Rows from block 8 of a small image classifier, named by matrix and row number. Rows with one number belong to one neuron. Each number is 50 + 10 x the weight over its row's rms, rounded and kept within 0 to 99. All counts start at 0.
After each neuron's rows are labels from the 100 images, of 14976, where the neuron reaches its highest value: "place" is the part of the image that holds the peak; "lies over" is the class under the peak. Only what is clearly more common there than usual is listed. The data: made-up road signs on poles. In brackets: how many of the 100, against the usual share in percent.
# fc1: MLP up (model.blocks.8.mlp.fc1.weight, 1024x256), inputs 86-171
# fc2: MLP down (model.blocks.8.mlp.fc2.weight, 256x1024, transposed), outputs 86-171

fc1.303:32 54 66 48 55 38 66 28 34 61 38 44 51 48 67 40 47 51 51 45 67 47 43 36 48 43 54 57 34 40 61 57 58 44 45 35 64 48 46 53 57 53 41 58 57 51 45 69 41 55 38 52 63 66 56 61 62 61 33 48 54 47 56 60 66 54 52 51 57 58 55 53 43 51 48 62 40 43 48 46 58 46 56 54 51 70
fc2.303:48 47 56 48 51 67 50 43 71 41 50 63 45 37 38 48 35 32 56 48 62 37 48 43 35 57 58 79 59 49 41 60 31 53 39 56 49 38 40 42 40 35 50 51 53 66 42 39 64 50 51 51 53 47 54 70 62 57 50 45 55 45 36 48 44 44 53 45 42 44 42 65 48 77 36 56 34 53 38 72 41 45 54 50 60 51
place: centre (70 vs 11.1)
lies over: face (60 vs 22.3)

fc1.346:56 59 49 58 30 52 50 42 52 41 46 50 27 49 36 37 60 48 48 46 73 35 52 41 41 42 37 55 66 54 54 32 50 56 57 68 49 52 35 48 43 55 67 49 50 49 42 59 32 57 44 62 52 57 45 30 62 47 48 52 66 53 54 44 61 43 62 48 43 44 76 39 41 47 49 56 46 52 63 37 35 68 38 53 46 41
fc2.346:62 52 61 39 46 38 39 48 60 57 47 54 43 42 47 55 33 62 50 56 58 54 75 49 57 60 41 34 48 57 55 52 41 46 42 27 60 62 53 24 31 53 54 24 38 38 73 35 50 47 42 51 48 36 48 54 47 67 60 53 43 53 63 49 32 51 65 56 62 60 52 56 64 52 62 37 51 44 55 52 33 39 61 53 54 66
place: middle right (51 vs 11.1); top right (49 vs 11.1)
lies over: face (45 vs 22.3)

fc1.696:42 57 49 54 45 59 51 43 54 33 45 37 37 47 44 48 60 38 63 52 46 42 48 58 32 40 41 54 35 43 60 51 47 43 64 60 41 50 38 44 65 50 48 54 59 31 45 52 52 57 48 50 57 52 50 50 43 57 35 38 42 62 38 53 47 40 52 44 36 56 57 54 41 66 49 56 52 62 50 54 54 59 56 58 53 44
fc2.696:42 51 40 51 49 21 47 59 62 54 38 47 62 47 33 65 63 50 44 42 58 70 55 49 68 65 53 57 51 47 45 38 48 40 53 56 52 56 66 45 50 56 39 47 47 38 65 54 40 39 35 43 73 38 48 66 46 50 47 47 57 30 62 44 42 55 59 53 61 48 48 66 49 47 55 27 50 56 57 57 61 61 56 41 37 48
place: middle right (66 vs 11.1)
lies over: face (45 vs 22.3)

fc1.279:54 58 58 43 80 54 44 50 52 58 55 35 40 52 48 41 64 50 45 57 53 76 38 60 47 44 52 57 48 47 45 39 63 53 53 67 38 56 53 73 56 59 65 51 48 51 55 51 58 44 45 43 40 47 52 56 43 56 45 36 64 45 46 45 51 39 39 44 50 54 54 47 52 56 44 46 40 38 46 44 65 49 65 38 61 57
fc2.279:38 49 43 57 43 51 48 29 66 56 49 65 52 52 48 62 51 37 58 33 56 42 55 42 47 57 40 62 64 43 40 33 31 48 45 40 54 56 52 32 56 38 44 48 45 45 47 52 67 56 41 47 57 48 51 62 48 36 59 53 48 48 62 53 52 50 52 50 48 55 41 60 40 57 60 54 51 64 36 36 59 52 53 41 51 32
place: centre (57 vs 11.1)
lies over: face (46 vs 22.3)

fc1.237:70 41 43 59 48 54 41 50 64 51 55 67 39 58 48 48 53 53 50 44 37 46 67 48 54 43 52 47 54 62 47 53 44 71 51 66 60 57 53 39 80 53 36 52 53 40 51 50 70 50 29 53 35 37 43 61 48 70 61 51 40 40 30 37 65 40 41 41 39 59 50 47 69 59 73 67 54 60 52 52 52 68 44 45 69 55
fc2.237:40 69 76 27 30 70 57 43 53 47 55 47 42 42 44 64 40 51 39 51 51 46 37 49 49 39 70 37 51 31 66 54 45 41 38 39 31 49 46 59 40 63 33 45 59 50 66 40 61 46 52 46 60 53 56 45 49 49 48 59 43 47 41 73 34 40 66 42 58 51 46 41 48 41 29 51 46 42 47 72 62 51 51 46 32 44
place: centre (48 vs 11.1)
lies over: face (46 vs 22.3)

fc1.167:48 52 51 44 71 51 56 32 58 52 54 55 58 52 36 39 50 53 67 53 50 46 40 60 45 42 59 49 40 46 53 45 60 59 47 51 55 39 55 52 55 61 45 52 50 38 69 45 67 49 46 52 55 59 49 38 58 41 61 40 62 33 36 56 58 71 61 23 48 48 35 68 52 54 43 62 45 52 38 57 49 58 44 55 50 39
fc2.167:57 54 46 46 49 46 35 66 36 66 33 47 41 36 60 65 49 47 35 43 46 56 58 42 63 42 41 58 65 55 49 45 44 48 53 66 38 44 40 39 58 55 60 44 51 46 45 41 49 66 43 52 48 65 46 54 44 56 45 59 43 56 58 39 52 37 52 62 60 48 63 43 47 46 63 52 56 53 52 42 30 66 49 59 44 48
place: centre (46 vs 11.1)
lies over: face (48 vs 22.3)

fc1.748:47 53 53 46 49 45 44 47 65 53 39 50 48 57 57 47 71 58 43 41 54 35 64 68 39 41 48 37 53 43 72 36 53 36 68 58 56 49 45 32 54 51 53 48 39 59 41 38 67 58 57 36 43 66 51 35 66 64 68 41 52 55 57 38 69 50 44 45 52 39 48 47 42 58 48 42 42 53 48 49 61 54 42 50 70 25
fc2.748:61 59 53 61 37 42 50 72 45 47 65 38 53 33 59 43 53 44 62 56 68 54 56 43 39 51 55 70 39 45 41 52 34 41 46 54 43 51 66 71 44 74 44 48 52 40 52 41 47 58 41 33 56 53 46 35 62 52 50 70 37 67 43 44 44 63 60 47 63 56 66 51 34 44 49 51 41 48 51 43 78 60 54 49 54 50
place: middle right (31 vs 11.1)
lies over: face (49 vs 22.3)